config = dict(
    dataset='small renderings of single solids in any pose',
    noise_std=0.2,
    block='basic',
)
Rows from block 5 of a small image denoising model, named by matrix and row number. Rows with one number belong to one channel. Each number is 128 + 24 x the weight over its row's rms, rounded and kept within 0 to 255. All counts start at 0. After the name is the row's rms in percent of the matrix's.
After each channel's rows are labels from the 100 images, of 14848, where the channel reaches its highest value: "strongest on" is what is common among them. Only what is clearly more common there than usual is listed. The data: small renderings of single solids in any pose. In brackets: how many of the 100, against the usual share in percent.
# convs0: first 3x3 conv (model.enc.2.1.convs.0.weight, 128x128x3x3, each kernel summed), inputs 0-127
# convs1: second 3x3 conv (model.enc.2.1.convs.1.weight, 128x128x3x3, transposed, each kernel summed), outputs 0-127

convs0.117 111 [117 123 128 115 102 117 111 164 142 156 116 169 127 174 116 136 112 138 170  88 121  86 143 131 121 125 102 117 123 150 123 124 140 161 134 152 135 115 140 138 113 105 149 145 129 160 144 119 125 127 153 124 132 126 132 110 122 159 124 119 173 129  96  93 129 135 125 137 137 146 144 135 149 129 114 119 165 162 118 117  99 142  92 175 126 145  99 142  97 128 130 149 125 143 159 178 112 111 131 166 117 139 138 118 175  82 117 121  98 205 210  96  97 125 155 164 120 148 131 119 137 101 123 178 168 134 168 142]
convs1.117 094 [108 117 154 168 139 135 146 138 129 110 194 147 119  99 138 148 130 146 104  86 142  86 139 143 101 148 149 126  91 103 107 135 157 141 156 154 129 124 170 131  81 124 144 177 105 130  87 144 139 135 101  90 111  97 104 150 174 124 128 137 115 131 131 121  99 105 105 123 126 172 103 126 105 144 194 138  85  92 104 134 115 134 143 114 142 146 138 133  96 100 136 143 128 147 102  99 116 161 119 147 119 143  71 135 118 131 177 100 131  83 128 117 136 137 136 105  85 119 168 120 102 131 127 148 125 106 100 124]
strongest on: plain (90 vs 59.9)

convs0.24 074 [100 104 128 172 142 118 113 129 166 139 129 147 104  71  84 154 142 118 123 138 122 108 130 145 118 133 132 149 101 117 149 100 122 140  94 130 126 136 161 144 162 123 119 133 136 159 141 149 118  98 142 139 153 147 126 105 164 128 100 154 133 150 146 138 100 114 118  91 142 145 124 129 142  84 131 119 152 145 117  63 120 126 123 172 118 161 148 142 140  89 126 120 156 102 148 171 165 108  88  95  93 140 133 122 140  85 138 150 142 113 149 128  90 145  86  68 155  96 131 105 124 139 107 182 178 126 151 105]
convs1.24 105 [118 195 181 145 158  93  94 113 155 134 156 174 120 131 165 146 150  99 118 124 101  68 101 137 134 109 131 150 111 128 164 100 113  92 133 141 128 162 126 152 164  77 152 143 113 162 108 107 140 109 133  99 100 118 123 158 112 168 129 146 139 130 116 156 101 140 117  87 130 118 154 142 140 115 104 170  93 144 115 103 126 172 137 115 125 125 122 134 141 112 145 135 158  97 126 134 113 149 109 132 117 160 146 122 107 181 135 111 101 125 131 158 166  90 114 114 138 111 174 123 111 140 133 138 126  78 115 112]
strongest on: plain (96 vs 59.9); sphere (25 vs 4.2)

convs0.31 093 [143 103 166  78 155 128 128 115 156  89 132 147 161 158 120 129 146 128 174 139 112 120 121  88 148 118 186 106 104 103 124 116 130 118 137 113 138 125  93 145 109 152 119 120 115  68 102 141 164 127 115 152 110 137 124 117 123 144 163 118 121 117 115 141 161 126  81  96 117 125  75 152 160  57 132 102 119 155 133 116 110 116 114 120 101  85  98 108 125 149 137 124 126 128 124 142 109 123 131 160 148  78 151 135 112 105 181 141  96 127 152 138 163 166  98 113 115 115 179  89 139 146 141 122 143 134 136 129]
convs1.31 089 [151  96 134 107  94 144 110 139  78 118 134  97 154  94 124  75 128 159 129  95 132  90 114 100 139 181 128 131 127 128 155 159 108 143 104 104 121 114  94 133  91 127 129 119 132 122 131 139 116 152  80 164 118 140 110  89  95 137 144 171 120  92 134  68 111 113  71 126 106 128 132 156 107  82 159 106  86 120 127 128 105 143 147 135 118 107 143 160  96  96 125 163  84 158 154 117 108  88 141 104 138 123 138 127  85 103 135 109 124 110 125 128 136 139 152 161 158 126 137 133  99 139 126 115 161 158 124 133]
strongest on: red (39 vs 8.8)

convs0.122 066 [133 114 129 155 187 175 151 142 127 102 119  96 133 149 130 136 115 134 150 156 147 129 138 139 165 102 152 136 111 158 138 131 183 136 176 125 134 169 152 123 121 161 144 132 146 109 128  94 144 107 146 121 125 168 135  70 118 178 166 122 135 120 122 155 117 119 129 136 121 124 118 103 195 157 107 136 145 126 110 154 114 123 137 136 134 142 120  87 194 169 177 162 107 145 149 128 151 122 136 125 129 122 120 127  77  97 159 151 142 112 141 168 135  74 121 154 118 127 103 157 126 116 113 147 119 130 141 148]
convs1.122 057 [143 152 119 121 106 159 129 125 132 133 117 152 100  94 132 106 124 139 164 154 140 126 165 107 109 163  89 159 150 138 123 124 154 112 126 133 111 106 120 164 113 137 112  87 112 142 109  94  86 127 121 106 142 144 126 160 102  91  80 131 113 155 165  66 112 126 130  91 126 142 146 144  44 126  85 122 115 134 104 112 104 116 145 145 148 123 110 159  64 134 118 112  95 117 138 144 121  73 143 136 118 130 145 152 109 144 103  97 139 162 142 123 102 127 144 148 152 141 103 125 136 127 145 130 120 200 133 124]
strongest on: plain (92 vs 59.9); red (51 vs 8.8)

convs0.84 110 [ 98 147 110 219 140 157  81 112  98 177 152 124  64 109 127 172 143 110  99 150 101 123 100 132 121 123 159 145 139  98 130 110  97 139 172 101 122 142 139 111 133 109 113 139 130 131 124 157 126 153 108 131 134 106 119 137 159 121 159 167 112 116 128 114 109 151 161 126 121 131 128 129 128 150 173 136 105 108 151 137 139 161 151 103 123 118 143 104 160 131 144 103 119 124  93 128 132 151 116 120 131 186 138 148 138 185 119 103 129 152 114 123 147 107 111 138  65 128 138 137 131 115 128  94 154  99  90 142]
convs1.84 106 [132  96 128  64  85  85 133 100 144  89 108 126 165 129  91  88 135 134 115 121 110 135 140 110 173 173 132 152 146 114 156 129 174 123 142 109 119 162 145 109 138  93 149 114 127 140 178 130 113 144 124 100 109 143 121 128 133 114 183 139 152 120 107 115 131 127 123 116 148 122 142 155 151  71  98 109 145 118 132 113 127 144 128 163 144  96 131 131 127 140 123 105 136 141 151 144 102  96 137  88 133  65 195 102 152  86 131 163  93 132 133 139 149 172 149 148 119 118 112 142 139 119 105 144 140 125 152 126]
strongest on: spring (48 vs 4.3); cube frame (25 vs 3.8)

convs0.91 127 [170 171 154 168 121 158 133 114 140 150 155 119 118  99 120 133 122 108 129 138 121  96 141 111 114 157 119 104 148  76 138 188  82 156 130 112 128 126  72 120 144 125 152 124 139 148 105 127 118 137 118 127 155 114 128 134 149 135 124 111 106 131 124 135 127 123 126 127 149 151 135 179 156 130 146 161 117 109 132 139 123 130 158 149 141 116 194 117 107  55 127 178 111 151 121 117 124 151 182 159 117 144 136 140 151 134 147  99 130 169  96 181 135 153  94 112 100 169 166 131 134 134 119 110 154 142  93 131]
convs1.91 135 [114 144 139 121 114 114 111  59 128 120  97 144 149 137 111 117 110 129  81 100 111 121 149 126 100 132 108 116 150  87 129 159 178 114 111 131 165 163  95 124 138 126 109  85 134 154 165  94 173 122 102 154 147 117 117  88 110 101 163 133 124 131 102 137  79 171 122 148 117 144 112 119 178 125 103 151 111 145 161 152 130 140 135  72 115 129  95  90 144 110 127 120 126 128  95 117 123 130 149 143 131 129 147 130 122  64 117 107 102 155 139 114 109 105 157 124 128 116 110 112 146 120 117 150  59 106 105 143]
strongest on: spring (26 vs 4.3)

convs0.110 079 [ 89 114  73 129 199 135 126 106 156 112 146 147 126 148 111 165 156 133 146 174 110  62 139 139 192 145 152 125 147 125 117 126 160 115 142 129 114 152 144 117 127 176 122  88 149 139 108 110 106 118 152 118 119 128 119 140 117 169 173  95 144 143 129 124 116 139  98 126 114 118 102  94 168 112 124 126 129 123 131 102 167 136 153  93 130 125 157  86 149 116 151 119 137  98 111 126 119 171 141 106 126 127 121 116 148 109 208 119 145 105 113 176 108 113 121 114 154 124 113 123 149 115 137 124 135 147 108 116]
convs1.110 056 [133 143 119 132 101 120  97 179 134 132 114 135 161 101 132 104 123 149 120 133 148 149 146 107 107 149 137 161 111 134 116 102 131 123 148 117 105 128 149 166 109 140 150  76 121 113 134 124  71 161 109 124 136 142 111 155  71 109 119 174 125 155 158  94 138  87 134 101 127 116 128 122  85 128  70 167 114 161 119 122 119 108 154 128 156 123  85 149 150 117 114 138  87 131 151 100 130 137 109 103 143 164 150 135 164 140  80  72 144 179 114 151 121 116 150 129 134 145 116 121 102 121 125 127 147 191 155 117]
strongest on: plain (95 vs 59.9); red (41 vs 8.8)

convs0.6 148 [117 127 164  59 101 127 159 130 153 106 105 124 126 160 137 132 126  85 137 126 116 131  86 118 186 141 160 141 109 135 115 136  99 127  89 149 145 129  81 152  98 107 111 120 131  95 126 134 137 122 111 107  92 106 132 137 102 127 118 125 124 123 120 119 167 105 105 104 140 106  96 131 131 103 164 126 127 101 112 107 126 115 152 174 123 141  87 148 113 184 100 118 124 107 153 137 135 122 129 132 138  89 122 121 119 114 176 175 113 139 163 190 123 154 143  94 113 123 188 110 117 111 132 154 174 110 158 133]
convs1.6 118 [123 103 133 101 117 104 100 143  96 107 128  96 109 116 140  95 112 143 147 108 144 120 119 105 223 145 176 143 136  84 161 144 148 148  99 104 155 143  91 120 136 174  93 126 142 114 137 171 117 171  83 118 117 133 114 147  68 161 121 171 114  99 132 121  99 158  86 140 109 139 127 118 138 110 140  90 115 150 130 136 133 120 128 134 115 158 144 121 102  58 131 120 108 123 131  99 118 146 116  95 123 115 112 123 131 149 129  89 105 137  95 113 114 150 155 149 138 105 125 120 118 150 123 110 153 123 100 119]
strongest on: spring (29 vs 4.3)

convs0.19 103 [134 139 147 115 116 118 170  93 149 135 111 160 144 161 120 125 114 129 141 159 100 167  89 158 130 157 168  95  95 135 137 160 152 138 115 168 128 103 111 113 154 148 125 119 145 127 120 184 174 125  92 134 125 113 130 120 185 141 146 160 159 153 136 174 145 173 162 110 122 124 139 154 137 121 114 148 158 126  93 147 147 167 131 140 112 123 132 166 132 148 130 118 193 172 138 159 154  98 148 122 116 146 150 127 103  98 167 140 124 131 136 107 107 138 128 136 182 131 169 106 149 130 118 132 159 105 144 117]
convs1.19 112 [140 127  81 126 148 124 111 134 124 132 186 111 107 159 124 148 143 109 113  79 133 109 128 118 125 140 106 152 124 110 125 112 133 130 128 110 124 100  92 123 151 150 123 128 125 140 116 128  87 122  72  91 122 137  93  95 105 130 131 123  98 139 129 170 149 136 101 168 112 113 136  84 124 102 134 106 141 146 102 138  74 102  99 141 113 127 151 136 116 108  94 159  95 146  99 114  90  80 115 133 114 112  91 119  73 102 189  65 103 117 121 101 129 142 150 101 114 102 176 136 122 135 136 124 166 125 112 137]
strongest on: plain (90 vs 59.9); spring (28 vs 4.3)

convs0.119 060 [107 103 121 112 184 102 123  78 168 151 133 117 151 159  75 140 124 109 162 198 101 139 134 131 169 142 164  91 127 138 111 102 131 143 163 122 124 190 115 171 122 172 152 132 130 159 120 122 154 120 100 122 155  98 117 111 110 147 168 118 128 158 110 134 116 125 111 121 119 124 128 102 182  85 110 116 153 107 131 145 150 146 158 112 135 124 143 127 130 123 157  87 118 179 126 122 147 134 131 140 107 132 143 136  82 128 148 143 109  91 121 122 131 118 131 122  80 122 130 150 140 120 153 134 135 130  75 141]
convs1.119 058 [152 138 150 141  92 187 124 177 132 146 135 110 136 125 146 107 100 151 113 139 113 153 168 109 109 145 109 156 114 127 112 110 148 123 127 119  80  98 132 123  92 132 129  77 115 134  84 113  87 109 114 109 142 143 124 121  79  94 121 148 164 132 153 103 166 100 110 103 112 123 101 144  48 140 114 157 150 142 101 124 116 105 159 145 125 133 116 166  90 148 106 143  89 177 109 114 108  73 111 131 119 146 133 141 119 104 162  99 140 116 113 135 115 152 143 133 132 138 112 119  88 119 131 145 143 147 158 106]
strongest on: plain (95 vs 59.9); red (38 vs 8.8)

convs0.88 063 [ 91 109 133 134 191 146 132 123 147 142 145 135 130 156 114 132 151 135 162 139 140  80 125 129 110 126 136 121 109 135 162 132 124 105 174 135 138 193 120 137 154 194 117 118 145 146 121 136 137 117 147 137 149 149 123 101 107 171 208 115 109 130 106 172 135 149 137 112 110 140 102 127 189 111 118 124 112 122 152 116 119 148 165  97 115 140 106 123 160 139 164 110 127 138 109  81 137 102 143 109 118 115 114 124  85 122 168 146 127  78 110 177 133  94 126 115 105 120 142 157 157 123 114 143 146 117 102 130]
convs1.88 061 [157 144 124 134  86 156 126 154 135 140 136 131 131 117 139 114 116 138 148 137 151 138 158  94 105 136  86 167 158 145 128 131 135 106 152 113 110 116 159 155 102 120 145  73 103 132 121 118  80 138 106 103 133 143 117 144 114  89  96 131 117 137 168  89 147 108 106  98 135 137 135 150  52 137  91 153 145 126 122 129  96  96 171 160 137 107 116 169  75 114  92 106  78 146 139 143 111  66 126 124 126 153 139 161 117 125 118 100 163 143 130 115 117 142 138 128 165 152 125 130  98 119 124 134 146 181 148 127]
strongest on: plain (92 vs 59.9); red (49 vs 8.8)

convs0.78 073 [159 148 156 142 150 106 139 133 155  96 140 109 128 119  69 116 158 126 105 162 140 152 140 115 139 156 170 121 159 147 170 128 114 129 144 137 176 184 111 117 120 142 164 158 121 131 129 121 131 107 147 101 201 141 120  89 128 175 170 132 141 138 114 147 116 139 135 118 107 170 154 120 135  72 139 116 105 107 122 131 146 152 130 166 154 129 107 102 143 100  93 154  94 122 136 154 156 139 133 138 135 117 155 145 102 137 155 167 120 103 143 121 135 100 113  79 172 113 123 110 133 108 135 127 107 159  90 135]
convs1.78 065 [131 102 124 138  98 171 102 164 112 153 144 136 129 103 134  87 174 121 115 114 125 103 115 114  91 172 123 149 109 126 138 118 129 115  99 130  95  74 105 122 107  90 129 153 154 110  86  72 122 123  92 119 115 152 110 106  94 133 100 120 134 107 144 118  96 101 130 113 111 133 121 135  49 148  98 123 123  86 125 113  73 127 128 155  96 105 127 156  85 140 134 121  71 133 106 141 116 115 164 153 129 137 143 104  99  99 112 116 140 117 117 114  99 154 148 144 107 134 112 125 112 163 112 107 113 149 138  96]
strongest on: red (40 vs 8.8)